From a checkpoint of a small encoder-decoder audio transcriber.
Model: 9.77M parameters, waveform 16khz input, encoder arch quartznet, encoder norm batchnorm, encoder activation relu, encoder widths [192, 288, 432], decoder width 256, decoder layers 7, decoder norm layernorm.
Training: soap at rate 0.0013, batches of 128.
Rows from block 7 of the audio encoder, named by matrix and row number. Rows with one number belong to one channel. Each number is 128 + 32 x the weight over the matrix's rms, rounded and kept within 0 to 255. All counts start at 0. Numbers have three digits each.
# convs1: first pointwise conv (encoder.blocks.7.convs.1.weight, 288x288x1), inputs 192-287
# convs3: second pointwise conv (encoder.blocks.7.convs.3.weight, 288x288x1, transposed), outputs 192-287
convs1.7:152152107175134134138135116101165143111119091139146131101061150124158098121128136048174151069137158104134143113168082173146160126139146130084155122130139118159144118141146125155123108150190166027136039120139105110090132151133142086116088128178106105212120153166175159112143091145145157167
convs3.7:096156161146123129080109113094154106149097135154099107138183143177130100131115147131129119120170095140152116116148136156128161169100119148169107143131123086139197106136103192135151138148165117120084145100131107141077180128106139103131135142190125129099153087078119090125127126136120158096
convs1.8:110137153190099128156144115139146117168120161134163149104139130097132071150152122143147111141137148131104137141116096047184119156118083126140122131104072131156145101091100139114150093097163101103144117079124121148157117156085065116183137098163101151165122171104140183146151127140119153168
convs3.8:172190100124157090141131116145144155153135130107181084138085155141148108094163089158157077137086138129156131118113146109157192076145137128184179075135170111165105109147092133090176135156100113101133143128089120137181156088086127119178142158114118152141109104079104162122098130096135157167
convs1.9:166119133143091091190122172093097122124134106159088117105152139183128099093141072095111123152141149168110169166116071190103164129147098126088104129120141118145098137105138089158033111178137197075158184184143142157114138137124113090135185136126180122170135126093107068180122112081113148052
convs3.9:141122062127127149163119036118144138114118148138119171139130121118158090081157111093181117064138056132079103104087103119121121155158080131132138133120114136144144133139111139072064124127138134126133178109145161116072082110061118129075151126114133111155104092144151087116127092114110089177
convs1.10:155103121142075132100166128080110136115112120107123137207169141139142119164100117091104122160110157191143146141194119091101178126132195120137147138124149061105104095093193099135135142095126085097098185129078128091110147151149173181118117164101154136071033079097126089161184132129161174139
convs3.10:179135156121141127088107090098126147135144185152100139127108143116173111104068133125133106141104121170095138141090150117135120086115150158081116112144129130116112196130136130171104170149157158162154108133208156079145105177122090141139074056098102052086181134108190145151120151176152155125
convs1.11:120128119097207164097139155111147145084098179125086124138068078106103107167101084131127064113137130110139085143137072068113093107073182099112134169054131109098104154081105121137103112135168082105151121145145122069154179131108074096111100100164091167118166128051098108114094104136110144142
convs3.11:176155116172146172114114175098105158108176108104120133128152119083091136139107122120053087167133050100181098079168115110100136127072145038099171135111093131100115150135147141116145127099159130175122083085198128097146109150148164141064121119117139125060134049139130141104139154138074092126
convs1.12:148151131137106166150113110178089151111182062068117106167118099064170131186151127087102137057095154098073149175158147147139128117120161101135168087075162121161118111097125096106151104158129093047143070136104078167127097134139160131065109112189082094085137167123122194101178140083093112157
convs3.12:151079127172110093104121083147099148107078134142131138127162151107108090098137109184098132162157123160159138126120158130125174121124148076106128144134132111153153145106095164144128165053126128140086132109106167148148181108119097132149095084171151131101132118091121124101153106164137102143
convs1.13:108166157120172158176136120186133144100103172182114112120122186162095107141103170119183162146137058057177162076069092144176163094125139135115172105149163107138118125135165144096101077114111141105107133119181125134065208113151080119105153177157096100163129117134102113128163179165139105186
convs3.13:210131114114121163144122149154125098103089123100150046108113096109107141152172145105142154107108128103069111144124135127140135172149166117107186215089141060143097151145120097091137151108136161075113149112112113135136076178098118122118064123127103153094123153161086186133139156177168119148
convs1.14:090122108139085122141087104105172142120126068125091156071124137093124083092114120106146140090140169132133114103176152149139141139118177093150085096115112125111191099118171115155073194149097176145135118080156187115120177137151139117076103145150114098184159136104129154140135115150163118131
convs3.14:097084124074132111140055130141137084112167138085126169142128129187113142184098108093046155153099138139115135116151114159139142093151149147078141146160050145077125148058177197145160123169099134117083075136190077121134152102163143072171175140155141152159167113183081141062122162178125123133
convs1.15:083116055127131063112190148130120096133111085119128164154165173167077146149110081107152122092100063107108120125118152142145134128182099153106042143149113131127093104147140157125115151080134116127137165166128128130132158144071150111139110089140124113134163153101111074128109079200138109156
convs3.15:146110151111138150047072149157144128171137072160163136155174093177152188119169207155066131148134170157097165153154124147167134117162108125094161143137161088161145154095070125144151106096067210113108128164119108128120117163083154115143182124129134121113138108094139134109137123095120156139
convs1.16:120136184133143145095071122110153087131063126167155111115152215149115090117194174123134200159103097158164159167138196111075121176158123213173081113104097130111128081107137169149126176105124095062176138081111141126137148112128152103106097109145102146033091096121168131145074166164152126130
convs3.16:137157176123125158129136158083165170140117132157117128131087118153151115084133173110126120139146129102108080097153178139135101128139136097094142158112062146095073129180143185089110108127126164214162185160118173086107101131169064164107094127100202163070115134133143158123178132123174082128
convs1.17:143125145183126094142140168123201128114074137127148097137126145171141135127115086107122102099094155095126147127061101099160107117134124151105105129110053178090157143141045175098157166119143128121153116157133117124163141167187165081104112133111181121148146140138117136114141077126180118133
convs3.17:192132180161123142091143135101136125153161119063135119108126131116159093128200098164169140180087095097066089184134140110080130131137129132129126206147166108172170107092166185155130158160136158155119114150109123152199133153069097107192187097117133132159079126141159158119201068131109147158
convs1.18:140151118129076139091096121183136118135121070170141120137172145109168161096124159154083140110070148153099168146111164150113108100125082169117121082163093170076170095120111144231141088113147112172127180123116100122144179063162104089130140095094099174124070153149142163126129120141176134129
convs3.18:128131126118082121081099165107105132146108107098175084125136174133014101076111132139111154128149135108162163145111056174144149170114090115124118154103094119140105137108117171211095088114140137120186132127201100135061151141075113151141123117129128121089197112114139145134064137127103093112
convs1.19:183117124179029102157112193111153170062148129072134126142087058103192109133132110087162110089127093156086081146142120111101178153058082125161162107090098133153164076117133078126154135096122213162132072113176125155174098077098113129123170131156139097073141138148134160137150122170121115136
convs3.19:167073124099176143161082122119153104162186087111160154161118098109074100114173113117120104121126187125143160118109133155170162106170095099180113151148092144128101094148100140091081157148123133181149123151109116122086116096131146140135116080162168122101103201186164137103177147209072105133
convs1.20:081106162196118122178114163096165101139057142108112142191071202108071133174122139105143136092131160085107152148126108102108103193107103135111099120141125110117109116101122135153091128179091101106101126143197067112100127154119098121126115118132179137150122162183171130114134135129123088081
convs3.20:180148110113098106120175141124144130083093138133133115128122092174128142112136158112162104131097110105156134149167165108139194146173116138137131155100166194133126180123131156166188121110140157101088134177092138132119161199138141209113149128125135151174096110142143156114156112142078159165
convs1.21:102124153171182140086176102140137124194124132138077124075117133199114102051164093108184057140165154143145120184153096150147157136166123145097111077110157086101154174124144117175143102173099163093078097126129116108143110167091139148107158114087182151198090100151137116166201118098148151134
convs3.21:110131181093115071137125119135115125070106106109137083099027159111167114063112156145141159167160117122111169175117189168140150118106168122178125139084112177129082099083146173115135122100090197135131117114106110126108091159117127078101066132175113123178164115128121087163141124126116176114
convs1.22:109105086093129135171084048090086145076087109129105066125084121161161127161114094110149136077182125086170066107077156216138102138130082064164136166158121136143145134146226163109114182190104077063153161145090120164140124119115105089115124111161144171124150129024095069181135139133081142178
convs3.22:131194056140127145168145173107129103136088114173130128159105133127133131098136166105126133079162166082169140088164095173072151129151180130154123137097073140160098137085157176112179140151054071125165086185128167121135145150114170121137165146087096102068126162136113145135116129096178201142
convs1.23:107137182124161127133111126104046118126140118180181193120183147123119138161108162150164148075104143153192097074131116155139145158140153122109123129143131119132129107131156178195137090136151159145101154105124160136142109159122133158204153127131149104112090121138197148126095166195179049091
convs3.23:069185193143159200117177159164117122046182094138150157123132125132090132124100154096165127140099093114165121136183132132179157083098124159124115143156150122138138185081120156163172171119199181193083074161112164128122134184098137145162194135125122100110178141114122111183109130135126147148
convs1.24:157138150130135123149135140175129065176120136138139055165126054183127161145150116153126117099114132160116129133092120096163154138138137100147164134138122125118185084105114142151110086154164189206103177089093133107136112057161152120105119062116134147131101159137100159109124138120143128153
convs3.24:081105120126098145150204137100162137143137146119117162103119127143163085154180143096129047099112106124134137170143153140145081120108129168140095149142085151139109126146135123162139140217108109133156103048148106144092117141153134145115150100166084095126098165083093133113103116172165111133
convs1.25:116128138073097114056135126135168119155088173089161129148106139120064107118135152116154100140137089084210115106133089157070122124147165077126188135141132143146102115161125155155200089157172110122116137165105127146137059154160170156136139074174144177084115116133144094101157152188137110074
convs3.25:135182158127135049136203125118097102144103116131215130090089163154064104063151173100093140138099152130137123083144110104087115143177115115108146131094122111045114123174118160164130137173117120123111124142101109192084154101139090154097127104126137096114084065124181072103146148113163127123
convs1.26:118179152062156108126095115133108142119151154123075107140144145104068132090144094108037082153147086111149125125084129076152106101111126163087118091145159121191161106115132135058122148108153147162153135116161127165124105113084125164118142148130137145120162133143155081125088069143118115077
convs3.26:140153119132084098145092094100172168135184139115101078125102147119104125125113097141165094159033187133123112159122180137105093092111144120119106073149166129089123115121191060135104096144133080114098161114136115154098147149099102113070112182095112054105167142105105075120135087061148111069
convs1.27:156125141180140144109081138104112154129101117096126109141054099134141134082158127090148149131149145085176081092093092096023045133087147128132094130118125131168145094114123146137183117100116117150137097166118069140120135105109098147147158226171169127155117168114129162093104101146143132082
convs3.27:098168141138062087057078141125090148131136110098093105111116170141126030167126138129082138103098126108128133105173097136124114128153102115131111150110150120153151087130157066092119168129073114125077131106084154104101088055153111165103110120125145168128128150157113096105169104090106133113
convs1.28:127133171079146113146147089092138183157118149174129117102203133100129153148111159103123045088096089095143207115099093140171115150111073171090052058138141199147115199117139137207141077103103074137187101162085122070144081141155190154094100101166090130123118128095102092158126160142152153076
convs3.28:125132150135168113127191124165172107096091096143115083174144143122130106098164083114104173112121213133114158111133111117111129186158161101170156122113150101130136092148123125102104102120135118082113128137148192053100150151104139058129170141154135098107095151127103128170139105127111083109
convs1.29:119119116148109197128129095116111063169125163121121088109097153183115090083126226133110124126185155147160055097078140099104065123122163165136130145098109160077119166076074148088094093224140120108145201146114167112137171133105109186121130128089153160145107125051089081088129057185087139143
convs3.29:106117154163170121111105165129121077102131142108090210168166106132154165147141139111186114072123084098075121108125138148126134130138094162162086143143128138153147131116151142166070168164149137143144181097152169131113111114102126074101132149126197068151117170188107153167123065127148089120
convs1.30:135126132103094125136115089117126061128070132095150200114142141210120171138107106067069127123175100113117099212112100110149115085126151122147073114156055158111141122113122193116115160133131056120150167034067126154091123066145116095165153033123107156090145135182129181137145146143153099098
convs3.30:184099121070100161123142136123152146096178128097110137109078141087147081090136148093130161076161173134159086126101118081159122123191081107098140088078130114112067149173172107129100156132063129144123152116102161119057084119116085098151158153133145130185135126121168123118080117125149144150
convs1.31:145109114166114112155139135115138108160077126143079195132115147134214126082143097134115129139144099105105119088072173135155183077079107120143135144125122118144114134133182101069140138157105103059125092172129133124137132124141121106131180153140157212164090200122119101085127134119108158130
convs3.31:093104106118105179146167168140138148166143134145119176149082138126092087100160139182109151163112155125194119133120124138142129132101115155125101106122210113151158104137132141104141145158077111174162073144134138065172101173191074102128134116139101175172118116106086157111070104140120151133
convs1.32:119142116146170167175096121138084135164122125098157093197095148160091173123118214081169115141077106159134130097152143212169130161075140124110161095167136113113135094118109129165160093143126112168142055115124137131128101123163125132114162121151151103163107175132107143124101136109141163085
convs3.32:126100151101147095128197104096125136119149090128185117117165049153103081173165113107107068108122118136156166137097087165147152167128178130116108141169100123123164145136151155112143068135119069113109136128149087085171082145130138100109181099154164152111067102155098091093132089167156116117
convs1.33:101171156152086099090184132130148130118124096146104068076106094126173172137138192107184113145108132190097153109146181142025127108173134080124129145175109141107157123147129080133188154180144143113131063076100141128113103123101180132129092154178148085135168170149173183149106092075123192134
convs3.33:096122115133119135159107058120135138056114158172090113085154114129155104121140138112087108097080117109196158156132145088150114156117048125095143146116081075132145121090157138113157076110183132145131127187081156180101118103099185106131097125111085119094103138173111151142159151160187143129
convs1.34:167139148177098106184114100053134157139083132166117108165129162097138122136094048069174109140150122126081156138119120120074110148132157136103098157112108149146090130134195130091149085149186179153164149117110134086117081093060121144150154144130108121121131171172165131098124113133151124142
convs3.34:141131131135100050149066133100139138120192057152157126074176113089114129115142141129132161097075076040126136112137086139152152148066157122111116118178098104135118112146066116163152124108129159114119098108123133088164173130143098095147134123095165148105124181162124066143134125146132102165
convs1.35:084117137105072142145140120107136202125173115158136187194064160085139123102103129150121113151184127150081156122073116105143111159144126088088127152118153083119073194137157159021151089116155146088125164162064055096113171115088143093152117050169095137087090156181104152161087157129121109125
convs3.35:136081113077102147105087140088127119108114099181165121118122148110123130113182112118101115116127151121095141109158153084156097152139119145123156131082099137061083098089127125195150152114130177165101081155128118123109141076113116084157095134104084099090158137078109104161130097195105103147
convs1.36:110239168105109144138135120110157151094119124077105126159125173055150112172094143077168142127101087176175136178130143123105146145128167146077111140143106185080167175072060137122165094099114153159103052157132085127160141084138174084118128105069106074191152159118119151158092000112158131113
convs3.36:147088052108145142117122107113122102121183094082149112155050160118183137115198134171123103151167169122147149154118138147173131151128130156113154069129107103137036189131123074137156193105036102132110161167189121123143116127058167099125134118148119145099139104143131132125133176075108150167
convs1.37:072128110133136197112180122148099171089111102168120135132179101137079119167104099089120080141163155115101078153180135089101163111087099070105144141161187067129159120173224133081127125121079089164089154161185139148168105195101138104177129070126115072099104132112086072181095129140124144145
convs3.37:118103125051144180169142150122126114118155096122151127129147078078123098099120123118112097200129125145093144117148169144172116122111118160094093084120110184186080154125134103106132148110139146150180075153149151064168116152192127134155101108123119125156119094112137122189137151125151130082
convs1.38:147112151145113135087169158103144047163139129140098096097135123088142070108124168124161128095096076104063081155147154093126126160169131094069161161175149135153176111095141112115109078176112143089096086217060113125137142099107172183137134162150115111142085158149131124025085106122129156095
convs3.38:207150093070047127133137138160129103158181113077126074117109119123080128211136114100105107114112150164097125159061080130155204186147138103146084178070134113115133130159217127108112134136132052068205109161205141117133100089165159145110131134144124094129109127159103083212160094095116156139
convs1.39:109101181131098128141127138158141167146142126170126182081109127120167103119140095141079145100027142176130082115146062203117160151120130173047133170146144128118144185152078156127157092127141175079109107133122118109111112172150202081094214137141145122175044095109079107116119093138135137110
convs3.39:167138145133065128143139108133159141155198095109083142130013158133216118115178222181187158163123179123102130151158100108086062142117093106099163092116122114129133239080160116084171118129072158113106200093107093167099104099149122119129111099127113121075115084140135143133083094134166080174
convs1.40:112127099119106095112136078129057121146199147122108156152201181125163153116138160159127106159184112149140182095120096122120179160151109104102146091149134083131120145165112076120154135108112145095139097146159117156109153139135147162149153154103101110113151126130137128135102123152124157188
convs3.40:137183176121115134157182126132102149111045110153178112094143111157123146091180140194094096135119139169130164110126137111084085145116062113111096164166183165121133092135158122102163123108176118117140203181135128168125094068110114149146108100136151144141139131096162134098097133116158150086
convs1.41:155191180162053077094130168137153137104099188085093213106144189196116084108097123109129129095147180101157135129134179133098148125086111170136124162124107120165075133116150149120147068139077106069107169160107097137018129153144138120187168117123168153101129104079138159100095101114174132088
convs3.41:124061172138113123123155069196186184179039094147143157132127105136104086175097107170137156130129093130127164136142161139163076135164196132103179142125096092115146095103162139187059120137151188074099190146133090100141153151200122153192115133093101174143182103099145145143115111122104138134
convs1.42:155068075156114097127079124144132089186098177088134117115178170177067091088158125145106112137115163159115119171027065019170077181130107059107043128057151160154071080130167156129140137077138130174099108110159116078135118070169139156174184123164174071097136171108159125120114125154112143095
convs3.42:059149146113195091179103067124085151116092084146198113127141163101100131096078120091116157146098156200134127147182142148057094153152125201084153111105078115129153159156121114145141117113143155128156056101159136173135079136145080163142155111162161097100109181078181111184159116124157164182
convs1.43:126119136179150120182102152143079183098140133183110175077112138151085122141143172153093127071157106081145135058185176119165147086128134110125085186204155104111097157126099121100147082134136109021094128139087122163096074143039159111163106101153092121126101102086153144071115134116134187126
convs3.43:112136160084150187095131170154148125107176126139178152143159073113052106125091160158131164174121141136155154058139165153152132118145088145074174105118146119162166161131117118166108126094062101117123138149117078142137122133213072146113132109135126143159179094076098120120100161165130151115
convs1.44:142146099117128112146190143161189173143129149107081099092079194142151152141095122130169112115105082129128168132149131134087130088187134115102145120150108142121179073131130098143152158152132144179115117113134090113122116112133182126137153164121092152138204118168085092083093125136165187177
convs3.44:098145107161096144132124165091050168127119128151076166153124144065131093121099106118135174115091118183166139120084119122155099139142080101106157197100110123112119038114098135076129103067108107106120073131090120144127118085080134125111147153159127089149127122100125075154141141119136132138
convs1.45:152049094130117173086120148125119154087156067127115104111102056076131176174075206107152130112149087113075126109118140148123083234141099172162133208093155089154164082105116093141132148142149109129100072080130174176079097193050188147114049139162156100147181146096121113141111195131096205127
convs3.45:115146176118164131100204173088085201179094106102134132158121057154114153105094146104120125173155109157168133093165121154079191156195115122098099143168109125076087132162162138133085092142110102145129173093149123081050113214117116130105165143179097162092111172099139182125113160138051107127
convs1.46:103160132120174190108136146120124075166137141134125152056067118165142105122108128157197107115080114096142158170185133190160130150064154117118124115151160121086189178103110169114189157102099167157094126121094108140115086152120162102128143088142133090108154133122113164151119102134188094080
convs3.46:138153133096116103152143122110087095139164104163101088159124173125167092095095078115128056191194119159135129132148148154171168119134105186131173106119143194130152091077090068124163160180171183148131144111120078102131132104110083142119130129123155160115126098108110117142121097166148097192
convs1.47:108170157071163119119121051120104126183142094127130137031086134162110177069079111114112148108150096155123109150163100152121168129160162136170121112075118164083106166101126148123102182115083157127126135140142068182120149147130161100114144128129136112134105138178136123170116119119090104129
convs3.47:147144158097134150149128105112108130148148141148124163112160148088134145120107112099146125134149164133166151077142141129099168179149167180137117081162167116105133121116117127077160086135078116156123143132138113182088143104169128131137122193143124177076113181134077081131122179092099127149
convs1.48:118154131143161153141160130143129122138140077118043174139185182164149152086133163129115089121115130146183157115162093166164094122191125063138130137063146098170099142076100088181109145153094131103160100123117099113123142167135111152164170155165072043132135185114156169118155116135127149108
convs3.48:099108155107114071079106115130135132107052128111134141140037136195124132092149155157070142137131144122125136113122087121098129140129189115086176109129164162137116081122146113221162177154177092149111163127081073093119112167145129146130133083127178175162121065081155091143107204050101116155
convs1.49:145104153115132099145051117144138084116065156095110136129157126180057099121118059137116065126087167156147098122185074163118182163101116129175164125103127088130142096124086155128113189135128123148126145103120121163119092107129118059115116094180126086089083161155120129162160178124126158173
convs3.49:122181124162155089105079159112161130075080098103087115091084076116157133132140087120131121115139125145103157111126144152168158115136126100121113059175165105187174135146156123080133169059093124158126131132163090101149136119114150134178160070124155154142163123134164093160091100151130112146
convs1.50:143110092114155118095140042106099149127135106153178108140181143099103163141128153147161141102165147105111110062098118121095129152142126122156107131093172170205141119152205145123132147092074110135148034147124148108102147146058122107138097166132082113107151201135162190154088085146139134148
convs3.50:178148137123089172164076087158182158083153132137104199101179199136083220095135096147132128107122148158091132160121133152140165147167129141162094120123208100141135145128175147102167065136111088114131071141124093185119085107140086134134094101125124106147081126142122138109148095099176147125
convs1.51:103119137101132112092146107190126165177130120144146147120072144156076137035142141105105091125115087124154145102173130148189111132069150122150151063060113080163106113092118146150094111120127115172076111119088160101095125115145121074095175126131099122129100093141142171124105143172142159099
convs3.51:187128077101147083107079183095065175107138206095076101134156128083101136161058114088140095085152135098103122109087150156101149136099036100130107184080134136161082120151129127143128169124133130158186131153106147079063148144101145120118108147160127112110132193097080127104187119059102128067
convs1.52:088189099135123100168116180171161187141134127112157135129084118109108127141201159105101139079153058184143163095069115166128086130109135149076079138127074116106086086117133112111139124072133115164131097175128101133152130126101120101114112133093176150063205123142140134131185108142116136108
convs3.52:131112057139114120153147146180168130129134134111118128148174145141157126107153154087126146082122140088113120109117141184133144104111107137103103155116137164205163186136096175131143082145144154118098168189136108117131160135145102132147136063141116112145103143160159069113186124139173163161
convs1.53:135120137114086144160130110107138085124086119127071099151107088143164162077107168156063181142127124100078109147109132134109088066064132153183114063146159143160096159159141092125093133045176104132061156126151110163089118142093101143146162088096190123119158180115119114099129077154145094055
convs3.53:122152118119098098096079041107152145167123164067109100161168142154085167120100183103208120094133167169148181142173097195106150106155143151140159104141165103096125109065087075101107133131097166132107103114187191137108158166153129096119152159139135080104179125115172116165126128139116172142
convs1.54:106092111138119110101067135092164140148149137073143115109108068091091140106096134124093112096144087142091152158114146104131091131104137155115147138130150148119131142113124110127114141166103085146106144094103102162138146167134147192118111132139066176112138162118141109142148132154124115074
convs3.54:158123102110091166095098150075153172088173102131095103101151112126097120142105170067136083108110098127157098172092053129159110173091123112123162122077081139096161146151133125100139129079138143156125139141171135106141159157168076121143080119157156118139077153114117103140138077116147158156
convs1.55:145202107088122072106117167106144122124126115188117143093154126154095146173118119098167120122105140151096153133186094170094162117091134188126140111137103154139102136143149151119111097110151158216109139239116099142143159127055076115087188114189120130113134118147122140117108085130125084098
convs3.55:125144083091102107153111176157119114090088100137109126144137122111104132099149182109199116196140114164145096148141095145110154092153070164134119067160118090115135161094128117171122157149171044113098137078161103125145162117105127124148128143129116084054135108097148138145150155145147129071
convs1.56:171109097142102112160138159169116093131161137088126158114118109107111142087133160098093110126138075092122134144163123116131172134152103132122118172104149172129142172112050158102135051123162138141129129112156118128128128181146150111090148140164157099102123132144151144145133111130091131104
convs3.56:142128080166161165100079136093144156101157168094075113106131135088171130120098108098124121091145140128129109161096146164177089062051130098096091136142110146049190078098156128125126135178164128106105119158082103108141159129100102148166133117129097153137106108180150090173174049095143139085
convs1.57:109107131183136160079120044184147138139121154108138077116102159132102141122091175097146131132089141120136098055167156139116178169148101146137096139149166109156113126104158156115099109146116158149116032157125105122118163124137096184100206148109095115153145126106116132075125189140141138117
convs3.57:153172081083098130094141172158080091099121153170106188146130081064143131137148138141201152155104200104154118140135144123128083099131114143155146110145114071171117217110108139147107094184121153162132075174098091174113130112053125090164142103099056109110100140163104126169159091175146147129
convs1.58:181136132107110076137083192161159137157141131081097130124116100119139143131135188104125104111125126098080049119108176134203128135154085103129134134110192126087134080107106139155192147163086056139082158116144080045150138118198132186145115175153114171131113077163079108111107153123102143102
convs3.58:126170183130163121143127128119186099133103197138099112075139151068169125106154103137118107100088164096109056141121087109119077108118146133157118103131124138102096192124144107131139077087098135189162187117162182142141066086084101169135108100069081131079163139177095119134090195097103115076
convs1.59:135103182137178138142091123166195185114182173122147117105061133105183152201144112114056147155138161113076112078172166130058161126143185095135147186152131132088150087165137121147150145170068145147119143254113089075146171141117102162144161097149090097128156136108160149161127150111144136112
convs3.59:112152156122170148104118113158187106153089167142115133101168199112189132101114071139058122150186081130105093171107136103150059104152063116114085042073157140097140088116153074105141212132095110145140126198116167114158108112135171104084109138146135186171111179088142095071218164158138172159
convs1.60:126089157163122148141108069132155078114142142121137096133079096105106131188145105176053146143116165102148125109123087085180105135160172126121103166144145133062153153157113115139082139096179115139092155103144165147090089122154167155089139189183134161120149159119127144115139106118152124102
convs3.60:146143131211162179130197154105157080155150164167158140142196093162143164055082143141141107154151116185109125131146132141151147084119107181051096153164077133092138174135168147177128155141136110147143115134155106185130101136106153137108128162135117155068126102097085183112171062068124116128
convs1.61:097094152080131161236139066169160134155142123092107168138122134140100105123077117097130186122089140135171171150071102089168114111107139165131099207193135069161133204139135107145051105134172184159115117124100131189140133113159133120154065106135123049141123096115130134133124176157162138118
convs3.61:106142128114186155125115093113107152129198156099151150129140132170150064073123106177161094112074122184138134136100127103123128113139136128137073112126119187165118126125104069193163079140176090068137131134085135191162141161111124178098085107131131165152107113099142169120144126087054144137
convs1.62:153151121122150072147131134147175145111187160120073098140087065102093106098111068110147123153087122124119167119122119120115164130065166134176171144147180092117066126106076131073120110110177200139162182113075106060047122070106129103160114095149140135084176087114137147158147122134073095141
convs3.62:122134135063100167146169124144175084076145139136145153136112132081131088106125096164151151161176054209157188097171147101128158137131154128160119095107104126115124158153099113165161103151130147105128089157135105108119107106143096136068096103143126126058096098119086099193129122178072185113
convs1.63:111162149156167116095133110095148097101135152118106138107078094144143122127092116108101094102111134123101159103068103155122096140162139061114141126118147144109126098140131117139168105114171110101109121124100090151127087137189138102141132087087189151072120171114067105119127073122124096087
convs3.63:128113147064123160115117142142124116117119117128167210093180135120137097116159108165118137097177127130149188134180087139138099169149128156127093093181123158112128126126131141099145118128158103119126122096104152106131104133162117150102190154161119157086152153141048110138118124135118144113
convs1.64:178111117142100170080131123135203130176135153131079163147098132073140188093139131133048140111081146160184071086142099181152096118046130173125140159092116166123111135153087076129047147127116125145134095068122135137202130088141118122131143108147125111122176111122149171107121162179122101181
convs3.64:132116172093149161157127120140079127097051142137136122201142115097080124166093142157145077125142177166165101191078136151121125166124132087148162092098151207102111141107184118128161136134114111150118067138168132130134160083107104169128123191176159162107093091174184148141118112139169168121
convs1.65:158140046120131073123099115125110156091124135118139134110084162103102156112120122180156156118128130064147098083178167165144102065119120087102121130106139126097149122152107138094150097110141078170072104169129100129137194114100165134117065105124109126086108105124136163114122125106164091134
convs3.65:113112099144106150076129117122152137154096081165096135140148067141133103117076104150113128114129127091050161133166121146050113127112128095103145106043123135119107141089127137108124130157124144157108131047091112140123144111164122154078091114192131174160126161085078132097099138124135138139
convs1.66:100123159132184160182099154081086150154170147146113145089127190170176187167091133133140148135098126127143132129118117140119093107144166117106115144153058045182144053101144092113167094114135175155100108127085136118148141133139162095107145115126102129184142087116108129103171148133115123133
convs3.66:133146091124128159065111095090109057110124175134113110136077201150150140147156081079125132147118104109074138111118100143168118080124164117134120152154056142102097131125142181097169111144079110127119201155149167144097137129123179148139072105171184139114127165126164119099156138108092130171
convs1.67:153129176146082096117116147089107119152096118181113112138146155153133080128115066125168132056159122194137161142079139072184121079078160109175110142145123067128135074126128094155082125134085104120037117196133089128108101158163156141127118111142128116119075139092170116131106138106143090148
convs3.67:156129174201083173077140119118128162135066119119102104113135150184145082143133156181133134149138182141080148145102148130144177138182136167159157094095107099121110166099171126121117090121167122115126145160172134184154133148132105162077134154060177135129193100180144150125065151109151150083
convs1.68:117092133114097142139138080152144144098132208102176152089111106158156169150108077125162087152119173080119161151074134135102116123117082176108169049147167134129106169143148139190151123145145161167195137136124115100060101125089161156092141189119156066157192136125137155169094104133105137068
convs3.68:123092156123082095112112084064130173153154132087091163082149123195113125127097135116116129134134157061119144172074085186046145158132255153136158148133133105132124098084191114103102052154093131109163104174172142122150122097161140085046125098134157128119037102151084166122110149145097129149
convs1.69:134117035086128138169151186109116114107039212106138146152166178129165098105171083116154113118161124132138169127130112135099197156139148160084087107116112116090155113143164102131159107142181150186119126122112123093121159171121121104124125113148106178172146099129162169104180130161094127155
convs3.69:135155089131106152134173139089158138056140161158132117109180081112163161138152117107095105158148204144134077151120127161169115130056130146081185195161126148120136119097137150125108098150131140176133138122116103176083153120077135110113142187144101184130182136117126144086153113129149151123
convs1.70:141130138098165139127066171155076125081152099098126106216142120162091126103156151066126142110178166107197166146079119076146107067119099132082119138129156181157144121125107127117146140143159089076136143163107116087173122134090142108153158130132117089157158148158144161137109191192146098108
convs3.70:165098117176123132150146143093121127143138114119126114148089125140157121125093150123123083130099143136163145104193075131121137108123132103152174128104086147079143164179100093186067127083106089085095172131112081130187141159150155076149112130111113140144179115118130130110138105109115165111
convs1.71:134105115096133111138138194144162126157098123100153154165096159138093120131166100112093120101118113096090130106153125134119132102138152167114076089163115099202104098160135130103131149157119104059117057129104115110138175126077109166052097084170066120124179061176212176140133135107119080127
convs3.71:129118145125164169161142123154093154132166099136136147087091110149140074109175106125149152082100087092081119102193105104131086147121110187143121090146102126124145087135153080099074121152117100048121116119131040139145126122105124073089133160155114088122118067096161102151062150130153115103
convs1.72:170140104064159107123115149168127132123093116153104119132122136138143146066140101112154182115124134147135137098116142180073135157157177121106145119074125105129113092093146149139153151123143119163108099094118150159098102091137108123127113147097123135126112090149137135169080135099178113122
convs3.72:170157139107104142104137122082129133088142143207103149128144122129128111101128120148131178111104108124118152154113132074160151129116149091132077127135070115132112178056106144097113107106119135113126128157102138144041074139066135113053130181142120072101122117148090125075111166095090125143
convs1.73:153128136098102132120134100187141099109085140164043154187061147140142168066128136093136097117169126148081105120148135085131148139078164139133106199126091158145142147081141078166089109153100206123180154070149176188107168114133080137113120145100152163096104099157199107099098111153102169143
convs3.73:124127103118124155097106148165138126149190174142132117060108070131120120113135171151104136115114078107063196097108174197185126128137175142125158121119110114156090136139110128149040211100110143157126162191087111138122147118080154125081154174129163151119072117114138095186148129128061105123
convs1.74:131173123151123125153120171100184089099097192040108136131074111137158108183135043132148138156114182175132174091123088127132065148132117083155121109125077128075192172156086137111107082137101205140144071102118126165123105143148115159144117113111075150133125154082145156088113115151090143157
convs3.74:112134106105197119099140096168154066123082141114143123131161077063154118099118100112128108143185040084159140140123060133140109169112109117155040084142130164148096119124140188173084093126129138197087171097109127143152180125143136090096129132109098155103171106131161103145198141173139114152